Rows from block 2 of the text encoder of a small contrastive audio-text model, named by matrix and row number. Rows with one number belong to one neuron. Each number is 50 + 15 x the weight over its row's rms, rounded and kept within 0 to 99. All counts start at 0.
Before each neuron's rows are labels from the 100 texts, of 14976, where the neuron reaches its highest value: "fires on" is the input token at the peak. Only what is clearly more common there than usual is listed. The data: drum patterns on synthesised drum kits. In brackets: how many of the 100, against the usual share in percent.
# fc1: MLP up (text_encoder.blocks.2.mlp.fc1.weight, 1536x384), inputs 256-383
# fc2: MLP down (text_encoder.blocks.2.mlp.fc2.weight, 384x1536, transposed), outputs 256-383

fires on: "in" (14 vs 1.7); "with" (14 vs 6.1); "hum" (13 vs 0.4); "reverberant" (9 vs 1.7)
fc1.35:50 46 53 58 45 85 65 25 43 38 39 47 55 60 52 68 48 49 45 49 44 50 50 57 30 73 39 56 35 39 60 45 24 62 39 38 53 21 61 58 24 39 75 73 69 44 68 43 41 47 23 62 63 34 35 47 37 27 71 26 60 44 46 70 37 48 25 32 36 48 36 67 68 58 66 73 25 63 63 58 49 32 41 32 44 21 53 29 36 36 65 74 54 77 51 64 34 55 38 29 66 73 55 48 47 69 46 48 63 73 37 48 44 46 62 63 73 60 75 65 71 51 33 30 51 60 56 41
fc2.35:45 72 57 74 25 43 40 34 34 52 61 54 53 43 61 76 25 57 31 71 64 52 42 37 76 38 56 68 32 53 41 64 41 56 62 63 59 52 65 61 42 53 66 28 62 42 61 35 18 37 27 33 32 48 68 31 61 46 15 24 73 70 45 69 38 65 26 60 74 69 67 45 36 36 60 71 30 33 61 73 55 54 70 40 47 87 34 29 42 41 64 34 60 62 31 51 58 34 56 31 61 57 39 57 26 82 74 25 58 48 46 57 48 37 65 63 38 54 53 34 68 38 64 35 51 36 44 39

fires on: "white" (35 vs 0.4); "<end>" (14 vs 4.7); "room" (8 vs 1.7)
fc1.507:57 73 54 29 36 42 44 47 62 37 18 29 28 45 34 57 62 62 55 39 37 85 50 52 56 51 44 56 40 24 59 41 54 46 77 65 52 59 68 58 59 77 63 62 66 59 50 80 65 50 52 48 30 63 31 24 39 53 56 58 42 52 50 52 63 60 43 31 50 68 39 21 46 68 37 74 26 40 21 71 52 53 69 52 45 62 74 60 48 63 17 63 69 46 36 46 57 37 67 35 41 64 26 35 72 41 63 47 29 21 50 30 53 49 47 42 44 73 60 47 74 71 56 40 58 41 49 56
fc2.507:65 80 45 76 43 50 57 68 57 61 52 57 63 63 47 70 34 45 43 43 54 75 49 49 61 38 38 32 55 51 42 58 21 78 67 43 54 39 62 78 37 50 37 59 37 20 40 62 58 46 52 51 48 39 63 26 34 26 51 39 49 31 28 59 43 67 84 31 38 38 58 78 45 61 48 54 63 37 68 63 66 47 41 45 68 69 22 37 69 59 45 41 51 59 52 34 51 49 18 66 71 51 29 69 40 64 66 52 20 45 63 36 28 60 47 30 31 47 31 65 46 85 24 22 63 65 26 56

fires on: "thin" (47 vs 0.6); "rimshot" (34 vs 1.2)
fc1.442:62 37 49 57 61 49 33 68 35 31 72 60 65 69 29 31 51 66 49 40 47 47 44 33 76 62 71 79 55 23 61 66 54 48 57 58 42 49 56 67 62 66 73 46 65 44 46 58 57 59 72 40 55 34 68 53 63 26 34 29 53 27 74 40 41 81 36 44 48 64 51 38 22 32 42 24 36 67 44 75 43 44 70 65 49 52 69 43 50 25 53 53 77 48 41 39 09 61 59 63 59 59 68 40 35 45 58 43 61 83 42 55 49 60 68 57 61 66 58 69 19 45 36 70 63 71 67 26
fc2.442:62 35 21 38 65 39 57 63 45 55 79 48 55 82 47 62 75 51 71 59 57 65 54 31 39 65 38 62 39 36 46 67 44 33 72 30 64 28 66 55 32 67 74 51 74 39 63 79 48 61 52 62 82 52 56 41 62 46 38 42 51 61 39 68 29 53 49 58 67 58 58 37 81 39 61 61 18 25 45 59 22 46 51 64 66 45 56 55 80 52 60 49 65 64 79 51 46 23 43 57 39 33 31 46 35 64 40 44 56 51 55 46 68 28 46 33 39 36 47 47 70 44 54 72 52 37 61 72

fires on: "white" (38 vs 0.4); "noise" (28 vs 0.7); "cowbell" (23 vs 0.6)
fc1.503:63 17 64 26 45 66 27 37 31 68 20 73 53 65 51 50 55 64 47 76 48 58 44 47 63 35 35 43 79 47 35 39 55 48 65 39 29 43 46 45 29 74 30 40 38 64 62 59 77 39 52 63 60 54 67 55 68 48 53 64 61 24 37 72 49 53 28 57 54 39 47 33 49 52 68 55 45 38 51 57 41 29 40 61 25 55 47 63 57 61 60 52 31 50 36 61 89 77 46 35 62 48 47 41 59 69 41 64 32 49 47 34 35 22 64 73 57 44 46 53 22 58 54 52 74 16 46 48
fc2.503:49 49 54 55 30 60 44 80 58 47 55 78 60 41 52 23 28 72 33 50 34 84 68 76 62 48 28 48 60 33 37 59 44 35 29 47 34 49 57 55 41 39 47 71 64 52 64 64 15 58 54 53 50 41 73 74 62 45 60 35 53 14 60 70 37 60 68 34 58 34 77 59 47 53 47 47 48 50 32 50 67 49 64 46 84 76 33 53 62 58 35 65 50 65 50 40 71 31 51 61 56 27 51 29 44 27 55 35 68 46 40 30 26 63 79 61 60 42 39 75 65 31 72 73 55 80 62 66

fires on: "kick" (90 vs 4.7)
fc1.573:58 65 60 32 69 52 52 39 61 63 53 40 20 50 76 68 46 26 51 45 49 52 87 31 76 74 71 64 65 57 52 60 52 15 29 70 47 53 39 73 32 59 47 49 53 50 32 47 21 33 30 23 41 52 57 50 46 41 70 65 68 53 46 55 41 58 32 37 49 81 60 66 54 32 59 34 58 31 73 27 49 47 48 49 43 42 67 39 70 17 59 50 65 28 49 31 80 52 44 45 34 66 25 56 67 14 50 67 28 55 54 31 57 52 60 47 51 60 51 35 19 31 46 74 25 51 56 75
fc2.573:29 12 64 37 37 40 22 69 28 47 60 62 47 46 66 30 34 37 58 52 55 46 37 27 58 40 50 50 64 19 33 71 50 51 51 67 55 59 59 41 60 69 62 11 59 55 95 75 40 36 39 57 69 74 59 41 66 47 50 45 44 60 39 23 56 54 42 23 45 62 69 43 57 65 57 34 59 60 42 44 56 61 58 55 72 73 61 68 56 73 45 40 54 36 54 64 46 61 30 42 19 37 49 24 56 35 50 62 36 69 20 36 61 71 24 66 44 58 25 42 25 64 26 55 39 49 39 71

fires on: "<end>" (68 vs 4.7); "bpm" (10 vs 4.7); "muffled" (9 vs 0.6); "104" (7 vs 0)
fc1.316:38 75 35 33 70 40 76 23 70 69 47 66 27 44 42 38 64 47 55 33 44 70 63 41 39 30 21 59 75 48 44 44 42 60 60 75 69 33 74 55 39 70 47 33 48 29 63 49 52 46 32 27 79 42 15 72 45 52 60 34 58 55 48 48 58 53 48 65 36 46 45 31 46 34 43 29 41 64 59 47 42 74 40 63 50 40 73 80 43 56 41 61 21 82 62 62 65 71 55 51 63 27 67 49 38 53 55 39 61 58 51 28 56 65 24 45 74 48 24 64 62 32 46 15 38 52 87 34
fc2.316:42 55 65 40 38 57 52 79 45 26 55 42 41 52 33 63 39 32 23 52 42 68 48 67 58 46 44 57 25 41 54 67 47 74 43 59 40 56 42 80 27 75 52 67 59 74 56 71 39 35 38 67 42 63 09 32 71 41 48 49 49 70 59 48 46 46 51 46 26 61 51 50 56 35 40 64 43 59 36 61 60 51 79 56 44 72 48 30 52 53 69 30 30 39 21 22 61 57 45 14 60 65 49 74 63 31 64 47 76 54 51 63 58 62 77 43 70 35 62 43 53 74 39 58 39 42 72 64

fires on: "thin" (56 vs 0.6); "muffled" (20 vs 0.6)
fc1.410:46 51 39 53 40 61 47 42 30 53 21 50 44 67 62 62 69 50 62 48 60 64 38 50 35 41 62 66 67 54 76 59 35 39 73 71 44 68 44 38 59 68 65 37 72 32 67 34 70 17 34 58 60 33 26 44 60 69 45 49 60 45 46 55 64 46 45 42 22 31 56 29 40 64 33 69 31 59 38 75 68 48 75 24 69 69 49 69 88 29 76 69 46 28 50 37 65 34 51 31 55 51 40 36 50 57 59 75 40 71 44 44 53 77 52 26 37 53 39 25 52 56 67 48 70 60 61 76
fc2.410:66 54 44 56 49 20 42 46 65 53 57 58 41 35 69 49 29 55 37 30 51 80 67 46 27 49 25 30 40 21 42 46 43 51 56 75 48 62 44 22 67 46 44 71 64 57 64 57 69 47 42 33 62 68 34 61 77 76 47 38 64 63 42 63 42 39 69 33 58 61 49 60 75 54 71 24 45 48 63 50 17 59 34 45 64 61 47 59 64 27 55 40 35 54 36 56 62 46 54 58 60 63 43 78 42 63 44 69 34 32 80 54 48 54 76 47 66 51 74 30 57 47 31 60 52 59 65 56

fires on: "thin" (93 vs 0.6)
fc1.299:39 26 36 40 43 56 54 55 49 58 38 34 68 74 27 77 26 44 53 55 29 67 25 77 64 72 28 60 37 30 63 56 24 31 61 24 51 67 64 58 54 33 59 56 52 56 58 41 62 34 43 42 72 61 63 72 59 29 46 27 33 61 51 72 26 44 46 25 46 49 55 58 53 41 62 62 54 50 53 88 49 50 34 53 25 58 45 52 47 54 30 53 70 46 32 71 49 44 67 42 37 62 50 31 70 74 29 46 32 34 36 32 63 41 50 60 60 60 51 27 50 61 24 46 56 15 61 35
fc2.299:46 28 51 46 40 41 51 43 71 45 35 76 55 45 43 62 59 30 32 49 35 26 31 55 53 44 43 42 34 30 31 22 37 65 48 31 35 45 64 55 25 51 59 48 58 47 39 42 33 25 44 28 45 18 45 33 42 52 67 12 63 58 72 57 29 30 67 39 42 55 61 49 73 46 70 33 37 45 56 32 68 45 68 65 40 66 50 57 60 53 40 38 56 67 72 34 71 40 66 43 78 65 50 68 32 42 24 48 47 41 59 65 10 55 59 30 65 21 23 32 55 54 43 58 61 63 44 83

fires on: "<end>" (43 vs 4.7); "quiet" (43 vs 1.4); "hum" (11 vs 0.4)
fc1.47:59 54 72 54 49 56 41 61 67 30 55 39 49 27 65 80 50 81 38 58 59 30 44 41 63 54 66 57 39 71 59 39 66 40 32 70 45 29 60 36 26 17 36 45 64 64 55 22 48 73 60 46 74 43 17 54 51 35 35 30 60 45 40 50 67 62 57 35 31 33 53 53 79 67 84 60 50 29 31 42 60 62 26 28 58 64 57 63 36 34 41 52 34 46 65 37 40 68 43 71 65 47 55 55 85 40 70 51 62 38 60 27 69 48 53 47 37 56 47 38 74 73 40 42 41 43 55 71
fc2.47:69 61 32 60 40 58 65 41 39 71 27 39 38 61 60 49 57 65 54 36 82 34 41 66 36 32 61 26 63 39 30 55 58 54 56 31 59 52 57 73 38 56 59 35 66 34 49 46 42 41 42 30 41 58 40 56 67 32 45 51 76 50 32 76 40 49 48 47 46 42 65 64 33 37 44 62 56 33 33 45 56 45 63 22 35 54 36 24 54 55 76 45 33 41 47 78 68 46 33 39 46 75 81 45 45 74 66 34 48 48 53 31 33 43 71 32 30 38 34 49 20 48 56 50 33 67 64 61

fires on: "in" (38 vs 1.7); "hum" (29 vs 0.4); "reverberant" (15 vs 1.7)
fc1.204:30 28 45 64 47 63 54 55 42 60 56 35 83 41 64 23 60 28 39 26 40 69 71 51 47 26 35 52 51 61 86 57 51 71 63 34 66 53 57 71 47 48 44 22 68 45 43 40 36 71 30 62 57 55 70 60 44 43 47 54 69 44 74 25 51 56 45 33 79 23 34 70 41 26 42 50 49 47 60 66 23 67 49 41 32 67 45 26 64 34 48 43 70 37 33 33 51 28 47 38 73 51 39 45 66 60 33 34 20 57 51 44 82 49 66 81 48 73 47 25 45 33 31 43 48 34 31 33
fc2.204:40 46 54 80 19 39 54 50 61 39 30 39 42 77 40 42 36 40 56 55 30 53 75 55 32 48 30 50 56 31 68 45 15 69 63 34 68 53 66 45 19 68 43 65 62 43 59 55 58 46 55 41 46 70 27 49 73 47 63 49 59 64 29 73 22 12 77 35 41 64 46 68 64 61 81 48 26 38 38 61 67 44 43 31 48 50 26 46 59 44 38 48 56 48 67 40 57 66 67 64 66 56 72 72 66 57 50 61 65 65 42 25 49 58 57 21 61 25 31 41 60 78 25 41 44 32 55 31

fires on: "<end>" (49 vs 4.7); "quiet" (23 vs 1.4)
fc1.426:72 58 66 44 25 46 73 33 52 46 41 60 21 26 59 27 52 64 46 35 64 70 61 57 63 40 53 72 19 57 64 78 53 72 41 61 49 50 62 62 41 58 45 67 77 68 59 40 58 46 61 58 57 32 55 66 45 76 34 62 50 30 42 81 49 22 43 51 35 33 53 24 43 46 28 35 51 33 45 37 38 34 43 57 50 47 58 68 40 34 29 73 64 31 74 34 45 80 48 40 45 53 72 54 64 59 72 28 43 56 55 29 37 59 52 74 52 57 56 40 33 46 54 57 44 29 58 27
fc2.426:21 67 63 13 59 70 51 47 35 65 41 60 41 22 36 79 64 23 85 43 33 67 21 70 44 42 36 29 50 51 41 45 64 63 38 52 68 67 60 43 31 56 43 68 65 41 43 60 36 49 46 54 37 36 48 47 74 66 52 39 76 56 21 22 76 41 60 63 34 60 48 52 74 43 21 69 31 31 74 60 50 28 24 30 52 44 60 40 59 49 49 50 43 57 64 47 45 50 03 17 41 40 25 49 59 69 38 26 57 50 39 46 56 80 80 56 76 20 62 53 41 58 34 59 52 74 73 55

fires on: "thin" (72 vs 0.6); "mains" (23 vs 0.4)
fc1.577:50 41 47 40 39 21 58 38 47 44 64 17 60 69 63 62 46 69 73 63 70 39 38 55 04 30 35 64 56 71 63 31 53 49 50 66 52 71 44 46 56 50 54 69 51 53 49 66 44 36 46 48 70 42 42 67 66 13 76 38 54 29 46 37 53 28 47 25 64 25 52 42 46 45 57 76 35 61 26 52 42 71 50 52 52 47 81 48 71 52 49 59 64 37 65 33 68 41 52 62 43 46 40 29 34 62 22 49 36 32 42 40 48 56 44 31 46 29 41 43 66 55 74 42 28 35 43 38
fc2.577:60 58 59 61 47 34 65 34 60 31 39 65 57 64 67 68 43 38 66 44 37 68 32 62 39 42 59 34 34 30 57 55 13 53 66 50 44 57 34 31 31 56 34 77 36 36 73 34 66 39 31 35 51 61 48 53 57 45 34 29 28 42 46 76 39 24 71 71 73 68 50 56 52 52 40 69 60 64 60 50 60 53 33 38 58 49 52 41 37 51 59 49 30 41 71 51 69 40 41 56 50 66 62 71 37 57 22 40 44 27 57 68 44 71 86 25 40 57 54 28 54 55 16 79 41 40 33 51

fires on: "in" (41 vs 1.7); "cymbal" (31 vs 1.8); "a" (16 vs 1.7); "reverberant" (7 vs 1.7)
fc1.360:38 44 14 57 59 57 46 60 50 54 50 42 56 29 44 50 67 48 53 25 60 60 32 41 35 33 68 44 56 53 47 45 22 60 57 65 39 49 19 57 59 43 60 31 79 74 62 59 50 25 62 66 39 31 68 55 40 55 25 36 61 51 87 27 73 30 28 29 78 32 67 71 32 51 53 40 69 68 50 71 34 64 14 47 38 70 55 28 49 55 72 51 67 59 25 30 57 50 28 36 72 48 46 40 42 44 65 70 54 71 45 58 61 53 59 49 47 37 35 57 40 19 71 53 50 57 37 47
fc2.360:81 50 38 73 53 58 33 52 51 56 37 50 70 51 47 65 68 20 72 57 47 62 31 58 44 67 22 38 42 65 36 41 47 23 51 48 59 41 39 63 36 82 44 70 58 58 42 37 53 55 08 36 44 44 70 54 66 55 47 59 33 41 45 52 37 15 67 37 46 53 67 59 89 46 58 41 65 72 47 82 54 51 50 61 81 84 59 40 76 40 57 48 40 37 37 45 66 55 63 49 83 40 24 28 43 57 90 38 56 62 66 44 61 38 39 30 35 32 65 42 53 80 30 53 47 77 62 71

fires on: "<end>" (59 vs 4.7); "quiet" (38 vs 1.4)
fc1.216:78 50 49 54 82 57 49 36 67 22 34 49 53 35 32 68 47 46 30 32 32 66 59 60 47 51 65 32 47 53 43 88 53 81 55 37 65 64 36 53 28 42 31 43 55 39 76 66 37 33 49 40 62 28 34 37 40 69 36 59 62 38 77 25 55 61 66 49 53 27 47 55 51 53 51 63 70 29 33 58 59 81 60 67 50 64 33 73 29 59 79 62 29 66 67 39 52 37 36 33 61 39 43 41 41 48 69 57 69 53 30 38 36 59 59 65 28 16 30 43 53 38 52 19 41 50 44 45
fc2.216:52 36 62 62 34 59 61 67 33 37 52 46 39 40 47 87 58 33 43 17 70 21 26 39 62 52 22 26 55 36 52 57 38 58 38 63 66 46 77 80 44 64 56 44 64 19 61 44 45 61 25 64 24 63 31 52 51 38 51 47 41 36 30 53 40 36 77 61 55 34 35 65 51 58 42 74 50 36 20 56 53 36 64 33 71 35 48 54 51 44 38 62 29 61 49 50 36 65 49 35 36 46 62 82 43 40 22 64 74 44 45 56 56 55 62 51 53 34 64 47 53 29 51 66 26 44 43 65

fires on: "kick" (100 vs 4.7)
fc1.332:34 54 50 61 80 45 44 45 32 64 55 38 51 55 61 44 52 44 55 26 36 54 28 67 61 26 29 33 70 31 47 67 77 53 59 44 26 65 67 43 55 44 39 73 70 37 59 31 34 47 46 48 37 54 74 62 68 46 70 70 46 47 67 55 58 36 81 34 59 63 55 53 43 63 51 38 41 46 60 62 37 54 57 34 56 35 70 53 44 58 57 64 27 65 29 49 50 35 33 48 50 25 72 66 72 59 37 45 48 59 52 52 53 39 25 27 72 43 66 36 27 41 44 33 71 58 81 59
fc2.332:41 68 36 66 30 27 42 43 42 41 74 41 42 37 43 61 44 48 40 51 23 69 53 53 62 48 52 40 44 50 37 62 46 30 77 39 60 63 47 55 54 57 27 23 56 53 43 50 51 56 34 43 26 51 77 21 69 38 17 41 45 42 37 64 28 43 59 20 63 51 72 59 43 24 53 36 57 60 46 61 56 54 66 70 59 52 50 64 52 58 43 59 42 72 37 39 48 43 38 28 33 65 37 44 23 54 72 28 55 57 44 23 47 45 64 50 62 25 46 48 55 77 31 73 61 55 78 55

fires on: "in" (97 vs 1.7)
fc1.295:49 46 70 33 37 47 66 30 41 37 65 66 33 62 49 54 62 42 39 26 62 50 25 43 31 33 63 51 54 70 30 75 50 59 41 42 38 63 70 47 32 76 62 78 47 39 32 35 36 35 41 65 70 60 38 71 41 50 38 58 32 39 28 66 88 38 38 36 41 36 54 37 47 50 66 46 71 53 67 35 54 39 79 30 55 44 81 19 44 54 20 65 46 44 21 57 38 57 56 30 20 55 54 56 50 43 67 48 47 60 24 37 49 76 48 35 42 51 80 50 68 52 66 49 40 34 55 75
fc2.295:43 74 46 71 58 47 53 40 34 47 47 68 59 65 40 49 51 61 35 64 56 64 74 28 45 65 56 60 45 40 62 55 51 35 38 49 49 79 58 73 63 45 55 28 27 38 41 55 19 29 64 28 59 33 37 52 68 70 50 63 47 67 36 71 27 60 69 63 38 54 84 70 55 67 66 32 34 58 37 64 18 63 53 33 38 79 54 65 61 61 66 39 41 30 55 51 22 33 33 59 47 61 32 50 60 62 47 52 64 50 69 37 49 40 51 13 54 22 35 46 45 31 28 53 60 43 34 36

fires on: "<end>" (61 vs 4.7); "clipped" (23 vs 0.4); "high" (7 vs 0.7)
fc1.453:55 24 39 41 60 55 52 64 27 49 55 54 41 76 33 46 28 59 59 84 72 52 50 64 75 76 69 37 50 80 39 21 77 32 46 29 54 25 12 60 53 37 56 38 44 35 71 33 44 73 46 20 55 57 69 64 56 61 34 28 72 41 65 55 45 47 48 33 29 37 25 34 50 34 72 45 25 35 50 71 38 64 47 85 60 53 56 33 60 56 37 63 49 44 55 62 67 60 49 52 46 54 56 73 44 29 44 85 48 62 40 53 52 54 28 63 71 74 52 38 29 67 43 35 67 59 42 56
fc2.453:60 71 35 61 63 25 42 40 42 57 47 76 42 48 44 77 24 42 23 42 26 48 32 60 28 57 45 58 47 32 64 49 24 51 67 24 43 42 74 49 41 28 47 39 62 77 23 65 62 49 51 55 79 28 45 20 43 61 45 54 48 41 44 63 22 24 71 51 66 57 76 60 43 61 62 74 54 28 66 45 40 72 48 31 76 64 39 60 62 29 51 67 63 74 51 35 76 54 22 58 40 75 56 31 45 66 43 48 66 57 83 66 59 48 76 45 32 46 62 63 43 26 68 60 63 33 64 54

fires on: "white" (97 vs 0.4)
fc1.359:39 35 32 28 58 59 66 66 34 56 50 43 48 66 71 24 78 71 80 66 69 44 65 62 56 47 31 45 43 59 62 44 42 17 64 68 31 53 72 35 51 49 45 65 67 45 47 44 39 37 33 60 41 65 59 48 58 45 71 57 57 40 54 60 46 66 41 40 44 45 51 60 31 59 38 55 59 65 57 66 77 63 54 88 48 26 27 53 36 46 74 74 40 57 42 54 57 80 35 54 26 71 42 87 61 29 41 40 33 44 37 42 31 35 53 69 83 46 75 47 58 71 72 31 42 32 36 68
fc2.359:52 67 72 72 38 30 60 43 25 45 32 68 57 23 36 50 18 15 17 62 30 78 30 35 74 41 75 68 28 19 44 57 51 85 81 38 43 58 62 41 20 40 68 52 51 45 25 72 55 38 49 72 71 53 68 30 68 43 58 33 25 54 54 51 40 34 33 24 34 56 36 32 67 71 31 41 42 44 42 81 54 53 39 40 64 70 38 33 39 54 23 74 68 79 45 46 70 39 49 48 63 33 58 36 39 30 57 44 42 54 50 69 57 64 59 33 31 58 54 73 54 31 50 79 67 81 55 66

fires on: "kick" (98 vs 4.7)
fc1.79:45 55 68 90 41 55 27 41 47 27 63 59 65 62 22 28 29 11 72 54 42 66 30 59 56 35 32 63 45 65 57 57 68 89 48 45 69 34 71 42 67 58 70 64 51 45 83 48 35 22 32 30 62 54 43 88 32 53 46 45 74 62 61 38 54 48 65 68 28 53 55 46 35 59 34 33 63 61 92 32 33 59 71 55 35 48 45 70 46 76 55 62 66 57 47 20 53 47 41 28 61 53 54 40 65 48 49 58 71 55 58 39 37 48 69 43 49 45 44 23 56 75 37 27 42 41 50 70
fc2.79:34 75 63 50 75 33 55 61 62 55 35 29 45 39 65 57 30 72 69 47 25 30 46 32 79 56 43 60 35 41 39 39 61 45 31 39 67 27 33 75 41 49 38 30 26 34 60 56 53 43 32 46 75 56 66 57 46 43 77 40 58 36 49 60 67 52 48 28 36 42 44 56 48 27 50 70 15 65 71 75 70 66 24 37 51 42 54 52 74 37 52 59 51 45 37 42 51 50 30 54 59 33 40 29 54 59 35 81 42 59 47 52 35 71 55 71 39 65 60 41 43 62 43 60 62 32 29 53

fires on: "cymbal" (99 vs 1.8)
fc1.672:45 75 50 61 42 73 41 48 68 48 67 29 35 45 45 33 60 61 55 56 44 52 62 47 42 15 36 55 48 60 45 32 35 48 37 37 58 35 51 52 53 51 61 41 57 78 63 35 60 58 41 30 57 30 49 27 67 41 57 58 40 49 57 75 40 52 26 64 57 25 32 41 35 67 89 56 55 43 44 49 48 43 48 72 39 56 62 71 39 36 68 30 39 55 51 60 24 44 55 60 34 14 35 59 30 49 71 64 45 45 60 47 21 70 60 63 23 31 57 53 39 60 57 46 58 69 44 51
fc2.672:60 58 43 70 28 44 60 53 53 34 70 48 43 59 60 61 17 43 37 45 21 28 56 52 71 53 24 23 29 70 65 74 37 37 47 57 47 45 50 44 57 49 37 47 49 64 46 43 45 51 38 63 64 22 68 56 40 42 50 40 31 69 82 46 60 54 55 65 65 58 38 37 46 62 57 46 50 30 59 56 61 38 63 20 66 70 26 71 50 46 41 39 41 59 33 35 47 55 23 35 73 88 59 34 54 62 49 37 49 50 67 44 49 30 60 46 26 51 56 60 46 39 42 37 26 46 17 26

fires on: "cymbal" (98 vs 1.8)
fc1.240:33 87 36 63 81 64 42 51 43 52 53 48 46 52 40 55 66 66 65 67 65 86 71 47 49 52 25 39 35 77 35 35 70 56 62 65 27 37 62 48 36 59 53 36 64 41 71 54 61 68 44 35 32 32 74 55 69 46 63 25 29 45 52 43 64 32 33 34 57 37 39 33 60 60 37 33 63 66 57 30 68 68 28 26 41 27 60 39 32 81 49 60 63 54 37 41 64 72 58 63 57 48 52 35 42 42 52 36 60 56 64 23 78 36 60 62 60 64 30 48 38 50 60 80 55 41 34 43
fc2.240:55 35 30 27 68 35 67 39 69 77 50 49 37 44 41 66 76 46 59 36 64 49 22 28 45 37 58 52 33 67 55 39 48 30 47 47 27 56 29 40 48 73 19 63 41 31 35 41 60 30 59 50 33 57 67 42 34 71 42 76 30 38 63 51 62 42 99 40 50 56 46 49 57 35 75 53 72 74 63 57 70 61 68 46 57 58 38 56 53 59 65 42 41 44 77 44 80 43 78 41 70 43 74 47 76 49 55 55 30 40 76 55 63 62 60 29 54 48 54 54 62 48 50 44 43 74 36 49

fires on: "thin" (48 vs 0.6); "<end>" (12 vs 4.7)
fc1.197:35 35 44 40 61 58 38 15 24 26 54 58 45 45 55 45 32 13 62 59 57 35 68 41 35 40 29 65 46 78 55 52 54 57 48 73 64 50 51 64 53 33 33 58 79 56 75 46 71 62 61 52 42 62 59 44 23 62 56 53 26 53 51 26 63 20 75 44 63 18 33 29 58 42 56 61 69 44 36 62 42 27 44 76 22 58 50 33 38 63 60 59 70 53 46 63 53 70 45 15 31 43 71 66 51 37 22 58 65 61 48 38 26 35 25 63 64 54 55 72 71 52 65 66 34 56 46 39
fc2.197:56 57 73 51 60 42 74 45 60 40 41 26 42 33 49 64 36 59 80 50 57 46 36 80 63 54 60 75 59 54 30 27 32 70 53 66 63 56 20 64 36 62 24 33 53 22 47 33 43 42 62 33 49 57 29 77 43 34 50 69 56 42 70 28 61 42 69 54 48 64 69 28 45 73 34 85 55 65 63 32 39 42 57 42 52 43 41 43 73 78 50 73 55 53 56 22 61 38 39 49 74 48 69 44 29 68 53 60 44 58 56 42 33 68 30 45 37 46 38 60 72 68 80 41 46 40 70 23

fires on: "in" (88 vs 1.7); "a" (9 vs 1.7)
fc1.5:55 58 48 32 51 52 64 33 23 43 39 59 39 35 72 49 49 46 67 49 23 34 58 26 23 46 58 36 50 63 20 32 55 14 21 72 53 40 44 64 52 66 50 42 63 46 61 55 51 77 38 42 48 45 74 87 42 67 73 29 51 53 50 69 45 83 41 26 51 40 47 68 46 49 56 77 54 32 41 26 44 53 36 30 71 67 59 39 30 33 47 53 37 43 53 26 71 38 42 26 59 67 47 41 42 51 35 72 57 53 35 59 21 33 33 81 42 53 24 44 67 55 40 64 43 41 67 53
fc2.5:72 76 32 42 64 74 49 23 37 57 68 40 54 49 69 27 34 34 34 40 73 64 68 57 74 29 50 56 40 24 57 51 28 30 62 46 47 61 65 54 37 45 59 53 48 45 53 37 56 58 22 35 37 43 64 44 34 37 43 34 25 41 27 54 53 39 59 46 50 79 45 49 55 39 56 36 34 37 31 67 21 46 44 30 39 68 25 78 34 62 64 42 58 44 24 52 47 62 54 71 54 63 52 35 35 52 48 58 61 48 51 45 36 22 62 48 33 37 68 65 72 54 31 26 42 48 50 51

fires on: "<end>" (82 vs 4.7)
fc1.663:45 41 49 54 75 52 42 40 38 73 37 46 52 47 59 68 60 49 42 66 59 58 53 36 55 34 62 44 60 78 51 63 46 26 31 21 51 68 38 58 57 52 64 44 40 36 32 75 58 49 58 69 47 22 45 59 50 64 66 30 51 41 51 34 59 54 58 48 37 41 58 69 53 43 74 16 31 33 25 56 41 62 63 34 78 67 19 43 39 51 53 32 44 41 50 50 87 42 65 60 24 16 82 40 30 47 79 60 52 23 55 60 52 43 74 54 63 37 46 47 31 59 36 55 62 32 61 34
fc2.663:52 38 38 49 60 25 47 23 60 62 56 74 47 54 66 66 26 54 40 37 34 65 48 72 66 69 46 40 58 45 68 35 41 56 39 48 29 38 52 14 48 65 48 63 60 44 16 43 43 68 54 55 57 62 49 70 44 34 56 72 32 20 44 50 49 39 61 57 46 40 65 51 45 81 42 68 67 37 52 49 67 52 69 24 44 69 71 59 24 57 58 61 80 54 40 49 61 64 21 33 47 46 47 35 33 45 39 80 78 53 58 44 69 38 84 55 31 66 75 26 57 46 19 43 70 63 31 56

fires on: "thin" (56 vs 0.6); "<end>" (44 vs 4.7)
fc1.212:43 66 43 50 81 53 65 55 48 35 43 15 45 41 25 57 35 49 70 62 30 38 59 26 30 35 19 75 43 50 57 30 30 61 50 55 18 25 36 43 51 49 68 44 23 68 68 54 27 51 28 60 36 55 74 52 72 23 45 46 39 39 72 42 53 60 79 78 61 88 52 55 47 62 54 48 35 53 42 45 70 45 52 69 54 49 27 49 58 33 55 65 40 65 25 40 58 39 54 41 43 52 46 47 63 62 62 72 57 49 41 37 42 39 75 51 81 69 53 56 52 67 45 57 60 47 51 60
fc2.212:74 50 26 75 42 49 50 66 58 47 48 24 46 60 75 40 30 50 54 56 33 64 61 56 53 68 57 35 42 54 54 32 63 47 53 47 29 55 27 46 42 46 52 40 76 64 39 39 46 45 23 44 54 43 58 33 24 44 54 17 42 51 58 58 27 57 44 30 46 68 65 54 71 36 53 42 17 66 59 90 36 63 23 59 32 34 21 61 31 34 49 39 63 59 40 30 50 68 36 62 66 75 36 61 44 78 64 70 52 33 56 47 52 68 59 52 49 53 40 46 53 35 40 53 51 34 27 76